{
  "dataset": "melodies that start on their tonic, played by one synthesised instrument",
  "loss": "sigmoid",
  "encoder_norm_position": "post",
  "encoder_parallel_block": false,
  "text_encoder_activation": "gelu",
  "text_encoder_fused_qkv": true,
  "text_encoder_qk_norm": false,
  "text_encoder_drop_path": 0.15,
  "beta1": 0.9,
  "lr_schedule": "linear"
}
Rows from block 3 of the audio encoder of a small contrastive audio-text model, named by matrix and row number. Rows with one number belong to one neuron. Each number is 50 + 12 x the weight over its row's rms, rounded and kept within 0 to 99. All counts start at 0.
After each neuron's rows are labels from the 100 clips, of 14976, where the neuron reaches its largest size: "strongest on" is what is common among them. Only what is clearly more common there than usual is listed. The data: melodies that start on their tonic, played by one synthesised instrument. In brackets: how many of the 100.
# gate: MLP gate (encoder.blocks.3.mlp.gate.weight, 384x192), inputs 0-95
# fc1: MLP up (encoder.blocks.3.mlp.fc1.weight, 384x192), inputs 0-95
# fc2: MLP down (encoder.blocks.3.mlp.fc2.weight, 192x384, transposed), outputs 0-95

gate.133:27 41 55 28 30 63 52 42 44 59 70 48 48 52 47 52 63 53 59 51 60 40 71 36 30 38 34 46 36 57 56 72 67 65 27 74 69 45 47 51 54 62 60 56 44 46 69 55 54 38 54 51 48 53 60 23 33 47 49 46 32 56 61 50 46 68 66 65 49 35 46 29 56 75 52 38 41 55 46 36 40 44 46 52 44 46 41 41 50 51 52 62 60 43 33 54
fc1.133:65 44 39 57 60 58 22 56 41 68 33 53 38 41 55 60 57 73 46 40 41 50 35 32 45 70 46 42 53 55 36 65 47 69 63 48 41 60 53 39 40 45 58 37 73 60 45 71 67 49 58 35 31 42 62 57 16 63 60 41 42 40 53 55 48 35 41 46 55 62 72 49 52 47 45 40 38 39 56 43 46 45 54 50 44 67 52 60 87 41 41 52 25 47 64 61
fc2.133:65 46 57 26 50 58 55 44 52 80 52 52 55 53 74 45 62 54 46 71 31 57 41 71 41 49 44 48 53 45 55 61 49 32 32 74 35 54 47 49 46 35 74 55 68 61 53 44 33 36 53 53 46 50 51 39 57 35 43 56 41 68 34 46 39 42 56 50 33 51 49 46 62 41 58 66 50 57 46 66 70 43 39 30 43 40 50 56 31 31 70 48 44 47 56 62
strongest on: the note D# (89); the note B (84); the note G# (81)

gate.169:30 50 66 56 42 67 39 26 51 52 56 69 51 58 44 47 40 56 60 53 56 32 30 70 31 38 73 47 48 35 70 48 35 60 50 48 55 49 58 40 37 71 39 53 45 40 50 39 29 31 41 26 59 51 27 63 37 35 52 36 51 34 42 39 60 48 47 36 59 43 53 43 43 52 62 52 38 47 77 52 49 45 59 54 61 60 53 32 53 40 46 38 54 40 37 48
fc1.169:36 53 56 50 57 50 36 51 64 65 49 58 45 60 66 61 43 41 52 64 60 46 53 51 56 48 53 60 47 40 40 43 55 59 40 35 38 54 37 56 22 45 55 55 48 53 36 32 55 34 39 28 68 42 26 46 50 55 46 43 53 21 55 54 59 37 46 48 63 32 45 45 56 52 72 42 43 49 67 31 44 34 62 44 69 47 45 41 57 44 51 60 37 52 38 38
fc2.169:28 54 51 43 33 67 43 21 57 46 66 60 43 53 32 47 54 55 47 47 66 65 46 56 61 41 65 52 54 30 40 53 44 45 45 43 41 51 63 47 60 60 25 61 51 56 50 41 34 37 20 38 71 76 54 54 41 42 53 43 52 39 24 45 58 64 51 45 56 50 33 55 46 48 55 51 58 54 94 48 72 63 41 60 75 50 40 60 58 62 48 41 60 34 13 58
strongest on: the note C (100); the note G (67); tonic: F (31)

gate.232:46 55 59 58 44 57 60 48 44 22 49 48 54 42 45 45 50 48 40 45 40 36 35 39 52 52 58 43 52 74 52 40 48 51 40 31 38 32 41 32 57 44 38 46 58 42 46 65 62 52 71 72 63 34 46 47 62 31 51 53 50 54 76 57 64 51 57 60 51 47 54 56 48 67 61 80 54 66 51 48 17 47 62 51 42 57 56 30 49 64 48 41 25 28 33 34
fc1.232:29 64 41 65 43 32 50 54 44 47 47 51 46 47 52 54 48 49 53 46 69 52 41 44 37 34 69 33 43 46 48 46 38 51 50 41 62 45 31 42 68 56 65 39 19 37 33 57 40 44 63 63 34 58 32 41 57 45 61 41 59 52 50 61 53 77 77 38 64 68 59 71 47 89 35 40 68 68 58 38 45 41 54 53 42 61 54 55 35 60 42 43 48 35 42 55
fc2.232:41 71 69 50 58 66 49 50 65 45 49 45 43 50 43 47 45 68 61 42 43 60 54 60 51 53 81 43 47 55 38 45 58 28 42 71 40 22 63 56 41 48 37 60 36 58 70 52 46 41 27 52 70 23 42 50 56 52 55 57 41 55 60 81 69 30 53 22 56 62 48 62 43 59 79 34 34 65 49 48 62 74 33 64 43 60 50 43 56 49 47 46 53 36 29 67
strongest on: the note D# (100); the note A# (77); the note C# (76); tonic: D# (37)

gate.55:60 63 47 50 63 52 50 47 45 62 52 24 53 60 57 34 37 26 45 54 78 32 44 39 57 38 47 51 26 77 58 34 58 58 52 50 56 55 48 48 48 49 43 58 34 54 52 77 61 48 77 46 45 52 50 46 54 77 34 47 65 39 62 57 57 62 42 67 60 50 56 55 48 70 43 45 64 59 57 49 43 30 47 52 38 53 44 54 50 59 43 54 43 64 31 47
fc1.55:48 35 75 62 55 57 29 44 39 59 57 68 40 58 68 51 47 53 54 38 25 56 33 55 67 60 35 54 50 56 47 40 66 35 47 44 62 42 56 42 77 56 72 46 56 38 52 32 26 59 45 57 76 65 62 68 61 30 51 64 45 63 33 62 66 57 45 34 43 44 49 41 62 34 61 69 50 42 55 65 63 45 66 39 47 41 69 33 44 50 59 51 49 44 66 64
fc2.55:53 42 55 49 37 50 70 71 49 39 51 55 49 38 29 45 47 55 50 65 57 68 29 50 35 44 33 57 46 50 67 64 15 59 62 42 65 79 44 26 57 56 57 50 70 61 73 36 51 36 59 43 43 47 63 56 53 52 39 61 43 61 51 40 37 49 49 74 45 61 60 40 49 53 30 57 30 61 79 61 36 26 58 23 57 63 52 55 62 29 70 37 39 56 53 46
strongest on: the note G# (100); tonic: G# (47)

gate.67:47 46 36 39 45 53 60 29 55 37 60 21 38 47 46 41 26 45 70 37 64 48 55 22 69 46 53 58 25 42 61 27 51 49 41 44 24 56 67 48 39 48 19 55 45 41 48 54 50 58 50 37 40 37 52 58 50 65 38 42 41 48 60 47 51 56 47 58 41 71 40 27 55 47 37 55 53 42 40 65 50 65 43 75 47 51 40 53 49 66 51 60 49 74 18 40
fc1.67:32 44 45 63 42 61 49 09 74 50 69 29 47 63 49 44 40 59 55 25 61 26 34 45 62 39 57 59 38 61 78 46 63 41 39 54 63 51 57 43 52 50 40 47 47 59 50 42 34 57 44 49 45 40 53 47 52 57 47 49 38 50 61 48 57 31 43 66 43 35 53 48 34 37 49 56 54 53 82 62 43 62 46 51 30 49 63 50 43 48 46 57 44 51 33 53
fc2.67:45 45 74 51 57 57 46 65 41 66 45 24 46 69 44 57 33 46 35 61 30 62 44 46 61 51 65 50 49 38 54 42 59 68 58 57 47 43 50 37 53 47 33 49 35 52 27 48 46 46 48 51 53 60 42 60 57 60 51 53 45 53 44 68 44 67 35 55 66 55 52 59 49 44 58 66 25 43 28 66 50 70 50 35 39 49 53 48 41 50 43 67 39 25 51 57
strongest on: the note C# (100); tonic: C# (37)

gate.165:18 55 63 53 52 41 57 38 46 43 40 53 54 68 57 51 49 36 73 54 60 56 63 33 35 55 57 54 32 49 56 54 44 54 62 37 49 50 48 55 69 48 39 35 29 18 64 60 58 61 59 45 60 46 53 37 52 68 40 37 37 60 51 47 83 42 65 62 48 42 40 56 35 48 39 58 51 57 56 55 44 41 35 61 46 36 61 45 76 55 58 45 45 41 31 36
fc1.165:50 45 58 43 41 40 66 37 22 48 54 64 31 50 30 55 55 67 42 45 44 52 57 38 41 44 44 57 67 50 51 52 59 43 45 61 53 49 53 41 70 48 58 48 53 53 38 42 63 31 51 61 54 60 41 60 59 38 39 47 62 59 66 42 38 54 50 49 59 27 33 61 44 31 29 65 78 40 49 54 47 30 66 59 54 57 69 50 42 63 76 40 28 48 46 76
fc2.165:39 66 62 40 59 58 35 61 55 60 42 45 58 59 41 53 40 66 37 32 60 62 44 60 53 49 60 36 51 48 41 46 66 54 66 49 49 54 50 50 56 38 53 62 30 47 69 61 64 45 42 43 65 46 39 33 81 38 27 57 50 58 52 42 71 56 44 40 46 47 55 58 37 58 48 71 48 52 52 71 45 38 59 42 46 47 66 48 45 30 79 65 45 41 31 39
strongest on: the note D (82); the note G (78); tonic: G (27)

gate.220:31 58 43 58 54 43 72 31 45 51 59 68 51 75 43 37 44 50 74 50 57 41 63 58 46 51 37 46 29 56 53 55 68 40 12 62 40 48 54 47 38 50 43 54 52 46 51 70 39 66 71 71 58 42 56 42 56 52 21 55 48 57 75 53 65 37 49 46 76 22 39 45 50 56 41 55 44 49 77 59 48 38 40 60 61 48 40 37 36 77 58 57 43 27 33 55
fc1.220:44 48 50 57 60 43 56 66 51 50 56 40 32 61 43 49 54 57 43 38 38 67 49 45 35 43 43 57 53 42 35 61 65 41 47 53 47 31 72 37 76 26 34 46 50 44 34 61 45 52 43 44 49 36 57 54 44 39 50 27 47 62 55 50 52 58 52 49 83 44 41 59 50 56 68 66 36 62 41 48 48 35 71 61 65 29 78 48 45 53 75 39 49 59 41 34
fc2.220:39 71 63 50 39 47 48 69 55 52 40 35 51 69 57 64 49 80 41 47 53 45 67 57 31 36 46 50 48 19 28 52 58 53 67 38 49 34 55 54 61 26 51 55 50 50 60 72 55 30 34 70 51 54 44 52 67 46 39 53 61 64 55 72 44 48 48 30 67 69 58 62 54 49 46 74 53 42 48 63 64 46 49 40 74 59 67 48 40 71 58 55 54 40 52 69
strongest on: the note D (96); the note A (76); the note B (74); tonic: D (42)

gate.350:53 60 61 58 78 32 37 49 68 62 56 34 63 35 50 47 49 38 39 38 52 35 51 61 52 72 20 52 20 57 68 35 51 46 71 69 52 39 44 49 32 54 44 56 30 48 46 42 66 45 65 58 48 30 64 31 45 46 76 45 55 59 62 56 50 61 44 76 51 45 44 57 52 49 57 53 56 52 53 69 60 42 55 66 45 51 44 46 60 63 53 50 42 41 27 34
fc1.350:78 27 39 58 51 47 50 21 40 37 50 54 41 33 31 39 48 52 22 50 40 43 30 40 47 66 45 38 64 31 55 53 75 65 49 53 59 60 48 54 41 48 40 76 74 51 45 48 48 47 52 67 61 75 70 49 38 25 40 54 42 47 50 49 44 39 52 46 58 40 50 64 45 50 65 51 55 37 58 69 44 57 67 46 56 59 59 50 68 52 57 50 45 45 62 66
fc2.350:43 37 63 74 18 69 59 51 52 47 54 44 46 52 69 37 60 46 53 31 45 62 31 60 42 54 44 30 56 52 57 45 39 64 63 45 56 42 51 25 55 55 51 43 58 44 35 49 56 40 57 63 47 43 68 59 42 38 65 71 69 67 39 44 56 64 52 64 41 46 44 49 57 52 55 64 41 41 62 48 33 46 68 18 47 60 49 38 48 56 51 50 32 50 48 19
strongest on: the note D# (100); the note D (71); phrygian dominant (29); tonic: D# (28)

gate.119:40 62 60 50 49 33 39 47 28 58 54 42 48 40 47 69 52 60 65 69 36 63 49 33 52 56 45 50 42 64 48 50 46 76 34 35 60 48 30 57 54 53 56 74 40 35 52 55 63 40 57 55 54 58 62 46 53 44 73 56 30 49 66 43 53 42 64 25 41 43 25 39 39 57 37 79 35 53 54 49 23 39 58 32 56 45 63 61 41 63 61 36 47 62 51 46
fc1.119:28 57 26 34 81 40 31 57 49 67 41 51 71 48 27 48 62 54 32 54 52 42 55 45 47 45 56 41 31 52 48 47 49 30 62 44 41 58 43 53 29 54 38 35 72 55 61 41 58 69 47 60 47 40 54 36 50 49 56 34 71 37 49 34 27 49 33 26 65 61 52 32 62 48 46 34 41 42 37 55 50 31 46 61 68 48 36 39 44 42 46 61 25 53 37 65
fc2.119:55 51 77 77 50 54 70 50 55 48 43 31 77 54 31 26 79 51 48 57 58 35 28 46 46 55 18 48 34 33 44 47 39 42 44 64 48 42 50 33 45 74 40 55 61 58 51 61 41 43 60 45 57 60 61 52 48 54 25 36 35 59 46 45 55 49 40 49 46 46 62 49 24 71 49 35 60 76 64 72 43 57 33 45 32 61 65 62 64 49 55 45 46 64 43 55
strongest on: the note C# (84); tonic: C# (32); harmonic minor (31)

gate.132:46 57 54 45 50 52 39 61 79 74 41 45 76 52 46 47 49 42 53 44 68 30 69 54 68 54 49 40 22 54 52 35 46 64 60 44 44 56 47 52 37 46 38 56 59 47 68 56 68 37 39 61 58 46 66 45 36 60 53 42 61 34 70 54 47 67 28 57 34 34 25 51 50 48 57 55 46 35 46 61 36 42 46 48 47 33 41 69 23 67 52 33 45 54 34 53
fc1.132:64 39 55 66 61 34 32 46 53 54 52 37 60 40 50 68 48 26 47 47 74 43 51 43 59 67 48 65 79 30 41 42 29 54 54 43 62 43 65 70 53 61 56 53 47 69 59 58 52 39 56 48 51 63 43 40 55 70 35 75 54 44 51 51 48 47 62 53 32 75 62 31 48 62 34 53 48 63 61 49 65 61 46 86 49 60 62 41 43 44 35 51 38 58 22 56
fc2.132:59 75 37 63 53 49 44 64 44 53 42 43 44 51 39 50 48 46 62 38 49 59 67 51 33 75 60 57 38 48 47 59 54 29 41 46 34 69 39 66 30 62 65 58 44 55 62 57 60 52 36 57 47 38 41 38 53 46 68 45 48 47 60 63 38 29 43 32 51 45 32 48 52 52 43 44 51 63 54 37 41 51 47 59 72 38 27 53 48 44 56 53 51 57 61 42
strongest on: the note G# (93); the note A# (66); tonic: G# (33)

gate.53:36 68 30 53 48 48 46 26 36 38 69 38 50 50 50 52 20 52 61 42 74 38 51 38 39 48 45 56 18 57 65 48 60 31 56 35 46 56 57 45 60 59 56 47 54 44 44 38 57 46 60 73 40 49 58 46 32 47 73 55 45 65 76 37 45 34 62 56 45 56 42 52 62 38 54 59 47 22 52 75 53 31 52 63 49 71 71 53 52 72 55 59 57 37 38 39
fc1.53:40 40 73 63 42 83 51 46 58 50 63 39 56 35 50 46 46 63 60 21 41 65 47 56 54 65 28 27 50 74 63 36 64 52 58 45 40 32 63 47 53 31 38 46 59 48 49 47 34 61 51 61 50 47 40 49 56 39 38 31 71 62 51 46 39 63 60 53 38 26 47 58 33 52 41 61 52 56 55 55 51 60 29 32 31 44 58 48 58 46 43 34 54 17 44 52
fc2.53:56 38 47 53 66 45 44 50 65 44 58 49 40 66 60 44 50 30 44 54 53 08 48 39 61 53 43 51 51 59 35 49 88 40 38 38 47 31 62 42 36 38 60 50 49 28 50 60 59 50 52 39 42 48 66 48 30 50 48 43 57 41 77 55 39 53 52 49 72 43 50 52 50 45 79 44 50 43 19 52 36 55 70 62 46 52 38 58 62 43 59 56 27 59 48 34
strongest on: the note C# (100); the note D# (100); tonic: D# (34)

gate.25:55 70 36 46 19 44 30 30 56 49 53 48 58 47 75 44 62 47 38 36 48 38 42 60 53 51 33 57 53 66 44 45 54 46 64 63 44 47 50 52 42 52 57 45 54 55 36 77 73 62 57 42 58 48 41 37 41 60 42 12 58 58 52 60 40 70 52 40 53 42 55 67 37 60 54 48 57 34 43 64 48 48 49 57 46 66 35 51 59 71 68 38 46 32 35 46
fc1.25:61 49 52 59 34 42 66 46 66 48 40 18 46 27 24 61 48 84 52 55 51 47 60 48 35 38 40 37 36 35 40 49 60 52 65 40 45 48 54 47 23 77 48 61 27 44 22 63 40 48 40 47 53 57 48 62 43 35 67 61 39 46 48 58 47 43 45 36 62 51 47 69 60 59 35 36 63 47 39 45 64 50 48 56 57 35 52 39 44 48 31 56 53 25 52 47
fc2.25:17 34 64 57 47 67 35 36 53 64 41 41 56 31 61 49 52 41 68 41 57 69 65 37 44 60 49 51 39 61 67 33 37 61 55 57 34 38 51 42 59 38 21 57 48 49 76 59 55 59 58 32 51 44 56 44 60 36 60 46 33 43 60 46 43 38 52 52 46 42 47 55 40 47 45 81 36 32 47 37 45 38 38 37 35 28 51 36 59 35 56 28 51 67 44 48
strongest on: the note G# (100); the note C# (87); the note F# (69); tonic: C# (32)

gate.314:22 45 37 45 49 47 36 38 48 67 69 50 48 51 46 73 43 66 59 25 49 41 53 62 44 51 51 45 44 59 71 57 50 66 40 28 40 55 42 58 46 39 50 57 67 39 41 58 72 46 54 46 44 55 50 33 37 51 63 43 49 41 67 66 55 54 54 57 46 58 43 54 48 37 61 46 44 25 40 69 21 53 56 50 55 42 79 60 65 69 73 59 52 42 46 54
fc1.314:47 39 61 58 37 41 48 50 75 53 39 39 55 47 33 42 47 81 33 58 40 25 54 66 42 41 39 50 56 33 37 40 38 53 42 38 57 48 65 23 46 60 50 47 39 66 66 78 39 24 61 48 47 57 52 56 41 51 46 67 50 53 51 64 51 66 31 67 69 29 46 67 45 50 50 56 52 51 48 38 54 45 46 37 50 62 53 32 49 42 50 22 45 61 54 63
fc2.314:48 45 64 45 51 56 68 48 70 44 69 58 22 64 51 41 51 55 43 37 54 74 51 50 39 67 81 55 37 49 51 45 64 59 61 30 60 52 52 44 26 60 44 61 34 62 45 65 72 12 62 50 54 54 55 64 33 39 36 63 47 56 44 72 63 75 53 68 38 62 38 46 61 50 61 57 32 56 40 49 34 52 70 48 51 46 36 61 31 42 57 64 45 50 44 37
strongest on: the note D# (100); the note G# (83); tonic: G# (37)

gate.36:68 51 52 39 44 60 51 13 56 51 50 37 40 64 63 35 61 69 54 46 32 49 43 53 37 47 55 53 55 55 63 55 56 51 41 78 34 54 50 47 59 63 43 45 38 44 39 61 58 39 66 55 51 41 58 37 35 71 52 35 62 52 60 41 32 41 67 76 43 32 34 49 25 76 61 55 48 54 39 48 46 44 50 53 39 52 56 55 65 78 59 57 40 38 51 47
fc1.36:43 62 71 41 63 43 74 43 35 11 78 54 55 49 28 55 42 62 41 60 46 55 38 31 34 46 72 48 46 39 48 46 52 60 29 48 61 39 55 50 78 35 59 49 39 52 51 51 39 46 50 56 57 43 63 56 61 58 63 55 44 74 33 40 53 78 57 40 49 40 41 51 52 46 69 64 41 68 53 64 62 62 61 56 47 37 61 42 35 39 40 29 52 55 52 49
fc2.36:20 44 30 63 60 61 64 41 36 21 51 46 39 53 19 41 35 37 47 47 73 60 70 15 59 60 69 51 46 39 40 44 43 52 49 13 61 50 83 44 48 49 52 64 29 52 46 64 61 57 47 46 53 53 64 66 46 54 37 36 51 50 57 52 65 41 53 50 47 67 44 41 47 60 53 34 69 51 47 40 75 62 43 55 50 66 46 56 54 65 24 38 54 52 52 47
strongest on: the note B (100)

gate.124:18 48 52 63 63 43 62 47 48 42 52 39 44 56 55 38 48 41 61 72 76 66 45 50 41 37 71 45 33 60 64 42 38 71 49 28 56 61 67 41 58 52 44 65 56 46 38 44 46 48 82 54 46 50 50 41 73 56 49 48 57 45 73 48 77 29 65 64 50 48 54 47 74 66 28 60 53 67 45 65 52 68 41 46 39 50 68 41 55 66 41 60 47 49 61 43
fc1.124:64 82 61 77 72 40 45 46 37 45 39 48 48 51 47 46 57 51 62 52 69 62 50 34 48 50 51 58 46 47 51 47 39 59 46 27 64 50 44 57 47 51 41 58 35 34 36 45 62 45 47 29 54 40 40 58 47 60 65 26 43 45 35 53 65 62 64 57 26 54 44 48 57 33 37 55 23 48 43 48 42 48 66 58 63 39 35 61 61 73 61 44 45 67 68 67
fc2.124:41 65 39 47 46 51 63 43 35 65 52 54 40 31 66 51 64 64 68 61 44 85 29 50 40 50 65 49 65 43 55 56 48 68 71 35 52 48 36 58 69 43 48 28 37 58 54 48 56 18 53 59 45 52 46 42 48 60 68 61 55 30 42 30 68 55 68 65 69 63 64 58 56 46 43 27 37 64 69 56 24 44 41 50 52 45 60 41 54 49 67 61 32 45 59 54
strongest on: the note C# (99); the note G# (73); tonic: C# (33)

gate.211:64 53 48 36 67 44 46 42 34 67 47 45 40 87 56 46 72 58 60 27 42 46 48 36 35 38 61 41 52 48 55 42 35 49 52 77 56 38 57 53 46 54 59 23 40 40 40 54 65 39 50 33 52 33 54 67 38 42 55 47 57 62 54 51 53 56 43 68 59 60 54 54 44 67 59 66 71 55 52 38 47 50 53 53 33 46 59 63 46 51 51 50 44 40 27 49
fc1.211:55 56 53 34 55 30 56 42 40 26 58 78 19 60 42 59 53 49 69 54 42 45 58 32 31 14 54 50 66 34 42 36 33 65 38 56 76 39 46 52 37 47 65 60 31 48 37 50 52 40 75 56 48 34 54 55 54 55 47 47 30 50 40 43 34 64 42 54 53 40 48 43 44 60 43 57 52 47 58 60 44 55 65 49 59 55 45 61 34 50 50 24 46 51 34 48
fc2.211:19 54 45 51 47 66 37 50 31 29 61 34 52 35 48 43 42 60 57 25 41 62 75 45 60 73 69 50 63 44 36 40 61 36 41 29 50 63 56 52 44 58 67 63 38 63 59 54 29 46 35 61 46 58 38 44 63 38 62 80 63 62 45 57 63 49 74 33 32 30 46 45 49 51 63 60 61 50 41 54 59 61 44 62 50 64 54 31 63 48 48 52 44 41 47 63
strongest on: the note B (100); the note C# (98); the note F# (72); tonic: B (33)

gate.145:62 28 52 61 51 37 51 49 39 57 74 51 54 39 26 52 33 56 51 57 53 57 52 64 39 64 56 38 50 40 51 48 60 58 54 46 47 58 45 33 31 39 46 41 32 64 41 47 51 46 68 54 38 36 43 53 74 26 50 44 27 65 67 36 57 40 62 54 57 41 52 47 50 42 50 59 32 52 63 73 27 21 41 38 30 45 56 48 57 31 49 64 39 46 75 52
fc1.145:58 42 70 47 63 52 50 49 39 62 36 48 44 70 60 31 61 61 73 26 57 69 47 54 35 62 47 51 52 44 62 69 42 62 60 52 34 33 46 48 56 61 44 53 30 48 48 38 42 66 42 39 48 25 44 32 72 48 46 37 34 58 56 32 60 68 47 60 48 49 61 43 43 65 73 43 44 60 45 49 51 86 31 51 33 40 36 55 47 34 58 58 58 60 46 51
fc2.145:25 82 32 27 39 62 45 58 52 58 39 43 47 65 47 39 44 60 71 52 49 61 55 40 48 30 55 64 76 56 52 65 47 63 34 44 65 36 42 58 56 40 50 40 49 43 85 40 35 53 37 41 53 54 47 59 68 44 58 56 40 62 50 38 49 34 44 41 59 46 52 48 51 44 58 40 68 38 41 23 52 53 39 52 47 33 59 46 31 64 53 38 38 55 47 59
strongest on: the note D# (99); the note C (85); tonic: D# (25)

gate.131:41 63 54 47 50 37 44 41 52 49 40 50 60 43 65 43 61 36 43 66 55 45 58 53 32 42 69 69 36 62 53 46 55 47 64 56 44 70 64 43 57 31 08 34 55 38 53 43 62 36 46 22 74 33 25 46 56 46 42 45 56 40 70 52 72 51 52 53 22 34 58 62 63 54 45 47 65 47 35 55 51 40 44 63 46 43 56 64 69 43 67 28 58 51 51 69
fc1.131:60 50 36 68 49 20 42 62 81 53 41 39 44 39 47 50 47 41 29 68 43 52 42 80 58 47 42 46 41 39 35 41 38 56 68 35 47 50 39 35 46 61 51 35 36 67 27 44 57 51 71 54 56 53 46 65 48 48 75 50 46 21 53 63 59 29 56 71 82 55 75 56 39 47 41 57 52 40 60 35 56 40 44 48 55 44 49 58 48 40 39 56 41 50 35 43
fc2.131:46 56 40 49 40 50 56 49 44 46 68 58 66 58 71 45 56 47 45 56 59 60 58 28 39 56 63 34 38 51 45 60 48 26 60 65 45 60 54 63 58 63 64 46 42 45 42 55 47 58 70 65 44 46 61 52 56 46 32 58 43 73 62 55 49 62 54 56 08 63 54 63 76 55 62 29 62 67 42 42 53 66 20 45 62 37 57 53 26 44 32 70 64 54 49 52
strongest on: the note G# (100); the note A# (75); tonic: G# (46)

gate.196:51 69 46 70 49 71 54 51 58 70 68 57 51 60 53 60 65 28 51 40 40 24 50 40 40 44 68 55 62 43 39 56 61 51 36 48 35 59 73 57 49 32 41 34 53 42 49 55 44 32 63 57 37 34 59 53 27 65 56 59 52 63 50 62 44 31 34 32 56 52 46 31 47 57 59 56 49 57 59 49 52 56 70 65 53 63 63 54 58 74 48 32 31 65 30 41
fc1.196:62 49 35 56 46 40 65 45 53 65 56 45 50 39 38 59 39 46 62 35 59 48 40 59 38 48 42 46 49 46 40 35 72 30 55 51 61 73 49 54 54 52 46 56 63 61 52 28 27 43 48 55 39 61 50 56 62 38 43 54 48 65 40 44 25 65 36 55 45 45 46 63 46 49 56 54 61 57 38 54 62 57 67 55 47 70 34 47 37 55 42 51 50 45 52 49
fc2.196:47 51 37 65 37 60 49 43 49 60 65 63 59 45 47 32 53 24 26 68 36 58 47 47 54 58 59 22 48 58 45 60 35 56 39 48 57 37 70 48 59 49 70 51 28 56 56 87 31 62 43 39 42 55 39 44 53 42 60 45 22 59 64 60 48 47 70 48 63 48 53 48 64 28 58 28 53 58 61 49 28 61 66 42 51 54 42 52 49 43 30 50 55 54 63 36
strongest on: the note C (83)

gate.367:62 66 40 41 49 74 59 41 42 52 45 39 62 58 46 46 54 60 35 62 66 51 54 38 51 48 28 39 47 50 64 47 40 83 64 42 55 53 42 39 46 49 30 47 56 36 70 60 82 46 47 45 53 54 44 24 53 48 63 61 60 62 41 37 63 44 53 55 61 54 60 31 49 55 64 38 50 43 57 53 47 37 52 37 47 63 55 45 49 75 64 50 38 52 49 43
fc1.367:33 53 41 33 46 68 58 53 43 35 61 45 59 45 46 49 54 64 37 45 33 68 52 48 69 46 56 45 46 56 52 46 40 49 56 45 70 24 42 51 40 46 48 30 56 45 49 42 60 58 46 70 45 61 47 53 50 53 60 42 55 72 24 36 64 33 64 57 61 37 53 34 61 38 46 55 56 43 38 69 60 39 50 32 54 54 33 61 29 57 53 37 59 72 61 28
fc2.367:50 51 55 39 53 67 63 66 30 54 58 51 68 55 55 51 67 47 45 55 52 55 53 30 72 61 49 24 61 60 64 71 49 52 41 52 52 44 41 64 53 64 62 51 56 54 60 28 35 70 54 53 47 74 43 26 33 41 20 39 34 65 54 37 46 58 54 54 57 59 48 36 44 57 67 44 72 53 29 56 45 68 26 25 36 74 67 59 32 42 15 63 47 56 53 53
strongest on: the note C# (90)

gate.366:51 56 71 39 30 31 63 51 37 49 58 52 52 45 49 49 71 54 45 60 41 45 49 69 50 57 49 39 56 55 50 57 61 60 55 48 59 33 61 39 48 59 64 42 44 38 63 58 39 40 61 29 54 26 63 50 40 53 55 30 46 33 67 60 47 50 51 70 52 24 63 44 42 64 64 39 27 61 33 53 46 63 38 51 60 44 66 65 52 55 58 74 25 37 50 47
fc1.366:38 63 71 43 49 62 61 42 57 33 42 35 50 44 44 57 37 48 44 80 36 60 33 71 40 25 48 48 38 53 52 49 41 68 30 60 81 40 52 22 57 59 51 68 67 35 54 45 36 32 35 45 61 46 48 66 49 60 57 27 63 52 43 57 43 42 59 50 48 38 47 47 59 52 74 56 60 63 35 48 63 68 88 53 58 43 50 34 43 63 49 36 76 67 57 54
fc2.366:61 55 57 32 60 47 57 43 22 48 39 51 69 70 39 52 79 60 39 73 49 59 51 41 36 60 53 32 46 25 66 54 55 53 55 39 38 37 29 33 49 64 55 33 51 62 60 60 35 30 27 47 52 66 36 30 49 64 46 40 58 69 23 45 51 42 59 59 58 31 69 36 53 47 42 46 60 58 73 62 35 50 68 28 31 50 56 52 55 52 51 59 45 33 53 63
strongest on: the note D# (77); the note C# (69); the note G# (69)

gate.13:58 36 35 40 58 57 65 65 48 68 45 69 58 37 41 66 50 53 68 37 64 52 48 40 33 55 43 49 60 57 76 49 72 46 57 41 22 56 40 66 57 47 50 41 81 43 30 27 67 45 44 30 59 45 46 35 29 49 51 71 46 39 60 32 55 65 46 55 45 44 49 43 68 48 53 36 36 39 64 63 49 42 33 45 37 53 37 64 55 46 62 60 55 44 52 37
fc1.13:46 60 56 53 56 53 54 54 51 34 54 43 40 63 52 36 64 43 57 83 68 25 46 39 44 60 70 45 58 50 55 55 57 46 64 38 60 63 59 48 54 31 20 49 67 29 57 34 59 34 48 13 51 27 48 60 63 51 55 55 61 44 49 51 55 33 42 44 54 31 50 51 54 37 60 60 35 51 55 50 60 54 58 59 40 41 74 47 58 52 50 62 40 45 62 47
fc2.13:33 53 33 61 43 50 34 53 61 37 44 55 54 44 52 61 30 27 44 20 42 48 56 60 68 36 27 65 35 50 54 54 67 57 42 55 52 55 55 53 48 65 65 60 54 47 44 58 42 71 52 77 44 66 48 65 53 38 61 46 28 40 39 46 33 46 39 54 64 43 57 36 49 42 36 38 50 30 53 80 51 47 58 41 81 62 53 39 74 44 45 35 50 49 69 29
strongest on: the note D (97); the note G (89); the note C (75); the note A (64)